Weights of a small sound classifier: layers 12.
Rows from block 8 of a small sound classifier, named by matrix and row number. Rows with one number belong to one neuron. Each number is 128 + 24 x the weight over its row's rms, rounded and kept within 0 to 255. All counts start at 0. Numbers have three digits each.
After each neuron's rows are labels from the 100 clips, of 14976, where the neuron reaches its largest size: "band" is the frequency band that holds the peak. Only what is clearly more common there than usual is listed. The data: two synthetic voices taking turns or overlapping, over music, noise or silence.
# gate: MLP gate (model.blocks.8.mlp.gate.weight, 512x192), inputs 0-191
# fc1: MLP up (model.blocks.8.mlp.fc1.weight, 512x192), inputs 0-191
# fc2: MLP down (model.blocks.8.mlp.fc2.weight, 192x512, transposed), outputs 0-191

gate.511:131098101102133140154206113136137119170152097120149100096112106101140137121152115104116147180117159149063156164110098121154137103106142153171142138122116130095113144097136139165142145130150101152163140163077137102121117123105121152117112166113117144130104092115113152136142105102082132168129117132133103131106113126070109106157188161125114161116127135135111139194136145157127128109151144124065148101124106110116112141088116137147123138132056102131124124130153100111121110156112096121161158154104137094125139122137101117160136150143098121102138099127130109146155118136126125145
fc1.511:098112065138155136157156138141119102182165098118097130097118106110140166117155125096105124142114119115081100157146131131161159105126154119153154141115126126085122134073146125192111139118135114118149114122124137101130129106164116181124138153119120114124099119149094162173142111118096114146128121119120094107129116128081126116141169174123135155135144116110106152149102149114150108089119161117092116149130084122076116125104121154122107131131103086143151116139140109122111133136098125105193164123104183102121131119146073102111148163125090105098127146150107100170157135139133123117
fc2.511:143130124116134115148120144119080125159138164104156183085156128117122151165141153136125118123162101164155109096148125138125105150125109180113094113092118117100168182154143134131137128162150088099109104153119130161117102118147153068183105145122142132112182116090114126133130139140125135142116144122118102070085126076133124111136119115110134118128120128090129125157121140141102167118112149153082133128109120099073107157133146133101126121151106135120139119175164164117163143132137149166132111150106160115151100109137146114108163114104181107124155132177163162130131139153156137150
band: 1000 to 2000 Hz

gate.310:167154111113127187132127151139118136115130116118141129110129123128089113150125123110168128153130099093173127141141106148126093214102083095137112123118128138148126147146124072101161144104104144143140167093065075109144111145159122143123106174105108121153129129096143164101133177134152110141166093117125102095134115075116132098156117083099125125136183128152158100128132141139114120111140123142126119134122122098112111135125133117176121125138066112109106135189136153129136132129110092148164112118098145121086154149139117113114154128141175101103103100149133143123129123117147143142
fc1.310:166134141087097137116138158149077130113110107142145141146121081154110142076117114131084146133110151117102167154119131151101170111111168125138117156107163118192119091111142147136115128166126094106148106135148160107107113082151131113126144119117152123150147147123135088169168120130151180138126161112157126149121130159074127157111091109154117107119108151124134124122125142163140176139118145114141148122141146155142173104129114138108139149128121085140128151060152104134125073093140152121101140176142120129124088121135128101099079125140110150115139126123129116137084104176138160107
fc2.310:130125102133079120171139073115137099151154136135123150122125126149149121102135103127146131126174155104130166088124197082143186131132134099128135088154137124123158155173130118095125084133104149153146116128141139157153132129152130101174138124121149139116160158124154128126158136144132129143157138171092163137122104142104105105149133145119099128147109107176104111106066116165144120132165115142133118129124108172108139122134120122107147049109083142102135094145151144145155135164112117164069117153122167098141116129107100136120106115160149105168109107125146134133113123138161118103
band: 250 to 500 Hz

gate.399:148116106181111134161145145163162186125151141119114090143107153135129084112146114148117153129109123135110153128109110103165201160128084107145098139120123100150134097121123179125114125117117116153119117114126117135156132111165132133109084137111168144126082153131130085083121133128188124135149122148163165127097126119171107152097120130130121153132138115156106093116146119129107132078158142116135144127121077094125110150134124138113115086136067125146101096120135166151150107148130084180169131120103160101145155106122096119137119168144154131127110126113130151121140145163172162134
fc1.399:124112088142100090148104120173092134072085141145145146134146131128133154070118126158135064117124110150115074110080168160121089102132134139141170145114134109156118140134104127158119126129144135154123068089116131140089148139118084091145113129134163130143138100091093098141115125121095129102122139155131136135133132135086097141096105117148132121157112131098146121138129122109134140141146153139091116099135144099144137107135134140155129127107103106128087161160099076115147125197170132136128137131084155125156147157137145096147149135155131129088144140131158169153092132088139119102
fc2.399:109114122135118128129127110113137149122111116136120164089106181099147121080109128153148117137104123148133160050152166144134159113158138098169116150148134170112101075127153124114109113122139142148149126123132074105100114151081109102132119139146113105118144147144105119148081101115152113125109102107119124150121110147095136189150158087116113175128097152137153127116126160121148113115148130148140063128110141149133160142116143165098121140138134092174111112119077089150137158122122118150145129095140115129132089155166099071136102175139144145137128133122103129153135072142108124100
band: 1000 to 2000 Hz

gate.440:133088133152142132120102158102182117135118121106132128164102141118105163091137048102132130142091115136118108138075124113122154102129193126143141105107139109141108134101148099119128086103090112162124123133136122105154163142108122136096131161087146134111139132133144142148110117134102144138132155140153147153163129176117174121122128120135196095133151117145159117127106189135102118165126111154147101095157106139111119122116136156163144121142123153144143138150137109130113091116126128120152083115111115105130102116099191171137137108121114160119121128128109147071162137095077172140
fc1.440:108186088116123063103136115168129115160155097123129086125155128111113117101128142100129115133146130121138117111148164095130110111162158090109083123112139182104133126149206124135164088178098169155154125116134111123141134133123148163155096152129130130181138121148153157142135165100114090119088115117145139159111115099117133147143122168126084117166140129152155103114089129144143139168156166161084165138108093110147111146096189113131179124124118130112138096123128111119117131122149129129127087098103119158127145115128123109117143132094131094125122133129146128118134117102091118125
fc2.440:077144122142139125112185127142178151132143132134156099167087109147130084148133151125134124086132158121120100143116150126149134120130153146124135122099142126103137166100115176118115134135161095148108095132119108192148113100105135156115108146159116089115128139114156148155125170131106073126117188175132196165146123113089096140138104111172114158100166097130127120111131125139117126153144140120101099111138128136121101103150073148131135111112104108078138091131087118103131115141132143123109135095154115158125129111115145166159112122125117156140094132125126149098138094099080094139
band: 1000 to 2000 Hz

gate.470:167115088131113151122171138168104134143122104119115113123139136145102098119149084122107133137093101089092120086127124094137094145120135071113121143121142142134092096121118146097119147120126119130125132141184157126096123110076141137143067118108167121166142133145161103142063104123143111124120123110127160141121131150154145153142108147133209083142124072156108124101119102084172117117114104120157149123114149146148113143096119113118154165094148115158130090138115131138106095120109141095121123112090158115083145105150146135141140114147119141175136086129121102153137139093115097137
fc1.470:152116164122149104103111164139140089114154160131135135163132116097104152155109154146163128122166135159137132140111150143116153152121112176155120157103104103155116163105157099135139119157111138145141145088112101103172142120162135087133168154169093119083113130134088139122151145134112152161137150127148109110135158105098142098139114105109101139076076142160147110149152152136091116129120110131073091168096124105166133137129160127101087134169180141130149111132142126126121122174102130170141110161107101107114120163124132105112150159085140090108110154135137148114152158129133113086
fc2.470:143138114107156130124112170077133148158160128134127121137127087169158082091115129173127118141120122144128139133145107115123129112123096106132105159130160133163156137113142125145089121164105130128148137119172167115148142128101098101118135106109090088129157149133146146140104166129077097092170145110129155095116123163103193122107133108100095144143155123111118156099099126119156096145109132169118158104105119134141115096149150132113102144102170066092144150080134117147158122094173112100155119101114141104131156124119150133100108115150123147139084112142120153139124136088102103187
band: 1000 to 2000 Hz

gate.185:158142122141116156159079139138144084111125155142084133115150119123146152106128085130135136099114173104105155127134150101135097117121089101136075124117152093099127121174154129164138165130139134142146105155146147151101164129099177110137143162101124110199143157161158106130104133084148132180126148137127119130131160109174124151117120141149185160115118153112161117109096119112119125146129141131151129138118137124141115143132118136123118155092101155112091109095160105104138116107138133140118144088120098105101187123143150148158115099134101051142145123118127174174138128145128113108
fc1.185:127126122110149138144141113113132148155090122134116089140127093127122179128159125159111172091125137166114136164120142102121108118104139143177090170111162122127113127152122142102066130162167127113119117130144123121133126127107121102131145114166111130103175199115139098107087124100116113133120168089142088113138182132110162153163161133135135115100144087122175138134126111135138111171125072117161118133109115136130163166104144147095168109108120119100106163141131166163121121130098131143131118148092146092160170114110133148109153143140117105196145146118127092110113145130094119119
fc2.185:118138072134094133162144131140117118110121126120119163092154135138092118120104121156089116096130156135129085130141140113128130124093159175156153080123136129142124161189133114107160123139124141107115105121147112137123118177143126118143139202139130138179164125148087125105138108158153128124146095108115164166089125102134135106111057127137105135120173124111121152127092137131153124156182175134103102137128094108121138197108098120153100118155076132154110104094113090122141146137119159119117104155139156112149131097159143129098129116089135116160133137104141137146141099130147128102
band: 250 to 500 Hz

gate.363:132082158098114146125161120131149126115082113086112153103198100125133163141119105116146143130138156136139157117118130128100167115111134095147124168162141081099102094175090168127107134131175150154128139108148088120129165130105193126124108137145147142122150154148120114090149128061117129144130106153131134133153141156147114141141147104107158099146115085133107134155112152146096112144158090091118102148126154122138113171134107129134111133159125161153127148120094138135073109119152099150134126086113130138144136160118126131106160131109120114114095134162147091105184089112154099108
fc1.363:183139124165134098135123173099097111123148150117124122131122077140104165115081163158104115107139107145140138084110132115141153145141165143137123167094118091121123129147155146108101131157102122128106122102180083138136104149126183131136130146106081132185180110113152079130168115106106125104117124131142149121187138168170134135100085120101129120129083108140104108127130143124123128085122135142183150131105128131094120132139115155104088155137136116174102123087116135163139151116156132128102131181110136142114155171101118120168129126135166104130134136154118133115143135143145135100
fc2.363:122186136097155123155120126121106160131167110120129101165098122134107146081126130147121127147122127136123084076078123153132107149160137159175139123102116115130193091116155115170101139128123144085091123131121132124127144124139143123119166105102155121170144155114160149154114163133150136120120124106160148115126131135131151123105152113129107118130121116155095152131172144169133088121133138157123185151136101086139127123123108123103133146092104118170096142121142114194134150157170104105165132167132088063104136123133116132105141106141153086129119159128135138106139135177122176141
band: 1000 to 2000 Hz

gate.171:173099112110125159121140164128129144150141096117108202132122125108092135123138155160192172141139092106155114078128114123124138092109120082128113122124131147124128104159141107119121129138129116134114146120100099108164093149117136134138102124129111132194118112146101122146128129138106137105132129169114120140092190115198160112104152171174095135116122096116153122143117121125104123173075106114060171111135104086114133118128156140145136176155110107155129148163137135116125117126121152124142137148132114176132146124159149107093099149160137106175122107121128134143142125142143148128
fc1.171:141136108136114137093167147138154146137105153140145105103158149152154111097125133156119078149145158167132109113100083106099121117113132141138122135152117135153142122121143123090150146155124127119158140159074115104125092128139175103114127145119117118137130067094139123144143119149118139132099141171118125164097124136104135156124146160160129166155131092123107114136121135122141119127094116134118106175096182171156123146146118151137105132101135085157107122146118149155132147051108172123157158146122121127074114099064152159090084121134162120154096138121160111151098143115142088160
fc2.171:110113120123127116161146136158109140143130143131130097166074129107134180095114139111086091159138107164107150096127133128136118138139147143122140148168137140175144119169116122136171122140112156106164132152131105093168175138134133129166134111108089130139162091107146083119128157124105157119136131155095122095130111116126147121102167080169101132158161192148104134137136188092123165126118148140136153092135111159122133112081170130115133143102139114113131136124149101133134102113153118090123121068129153124125140120071133152115110103143128070088107151121129113143157138119114145168
band: 1000 to 2000 Hz

gate.5:135180150105163121106133124170120155134090125160116157148104138167135123129164143155139125124192196100168097081140118111143079128157141106109087122111129105115132085125100159135125111134120109121164145102172126078114140125116166114137148112123135180150154176121144126155101108128077168146162134160121126120116182115116112123133122110112103131139112116144118106140107126139129183098141117136103148147106131086152121140130145123171161106138122161109137102146154165144151114113140152134108141133135098118124134128154143145143109119189103157171097166140102141167112122130140103126
fc1.5:119148158127143095097164118139158139167134150115131113147125141088183193150146129185146153158116130088165157157118103175112112115154166158103132111138120088150139125125117131156149138163152124094116117116128147151135109104112150168126126139111087177134119138141148115137158123134109161152185102131138122141162160116099099102124134078113137114162116139140170102106139096141109119095156106116129142172104150116154131127131138137111116189136127127142113162177122113144143111132111125109075130122111127134094145148123129125093110107122146207142125152082103146151115123160129129109
fc2.5:148172135097151108128089162133123140147120157123118101145135162139158127066145127201149146111141142136103202190150139148132113138134126109122155125112119128094144109136154125071106144090156125093160136118125125133121074102097134111122136108090136143105107137135142139133100120111123122143141132115137142096123109168157096104143135087128095138105127106129134097126116178132149120135153118153160125089089088118081132127132124096124156137112092092086104124157097081134096125135109158143122113163166161145097120159181106131128121107138133128163130106119127125163099124113111169121
band: 250 to 500 Hz

gate.215:166122142124110159140156116113150150144101128099099142153088139149118113091208119100119199122153109113094129115150082131117123122112147115121143161097146125177123098093156106112120066122129136077169054122121137119133115176130131151078129133135120110144093144107122131131126115116147140097136110120106103136163165174125165125094159118109125119150154144108131147147157130131120130137142122097146133107115152127127066133149140136154090144113154167136098126141125145137165129070124121110159151108139145145098115125114124121148143115143122114128126092147153119140173120171126164164
fc1.215:183150119120134159137152105117149119145092140089100157150074157149123131085189103094114185142162137116087135120160093119099112113122135118121145137115143126174103093095124089104128059127113140079163063136119138128148140171109129159094120144117130112123084146119117142140140118111150129107123111111142089143124155166154153128092140128091137101131160148109142145143142117136117120121135152092149125133109159119131073139150144139153107142120140182116114118134135131121173130084136106113151161147151143129107123116105132114125147111136123079092121094152168119144153140144131157153
fc2.215:084135104087097156104105134072172141130168108113109117127175131135118097159112150133161138151121175186076145149183125127122143121138142146101122147122145122156156149130105102127088124140155116134137130170123168159137133190141122129093090152157132154104134139150125081159107109093175121104112127116131154140102174171100124133147122160177147098135142121134126115164116139115134144136093157126111134093131138131136155127121115119119158158125096141127165108146120144136117098134143140120130134117177124141092086152084176105124142132131111114123115158168107163134095165118117144107
band: 1000 to 2000 Hz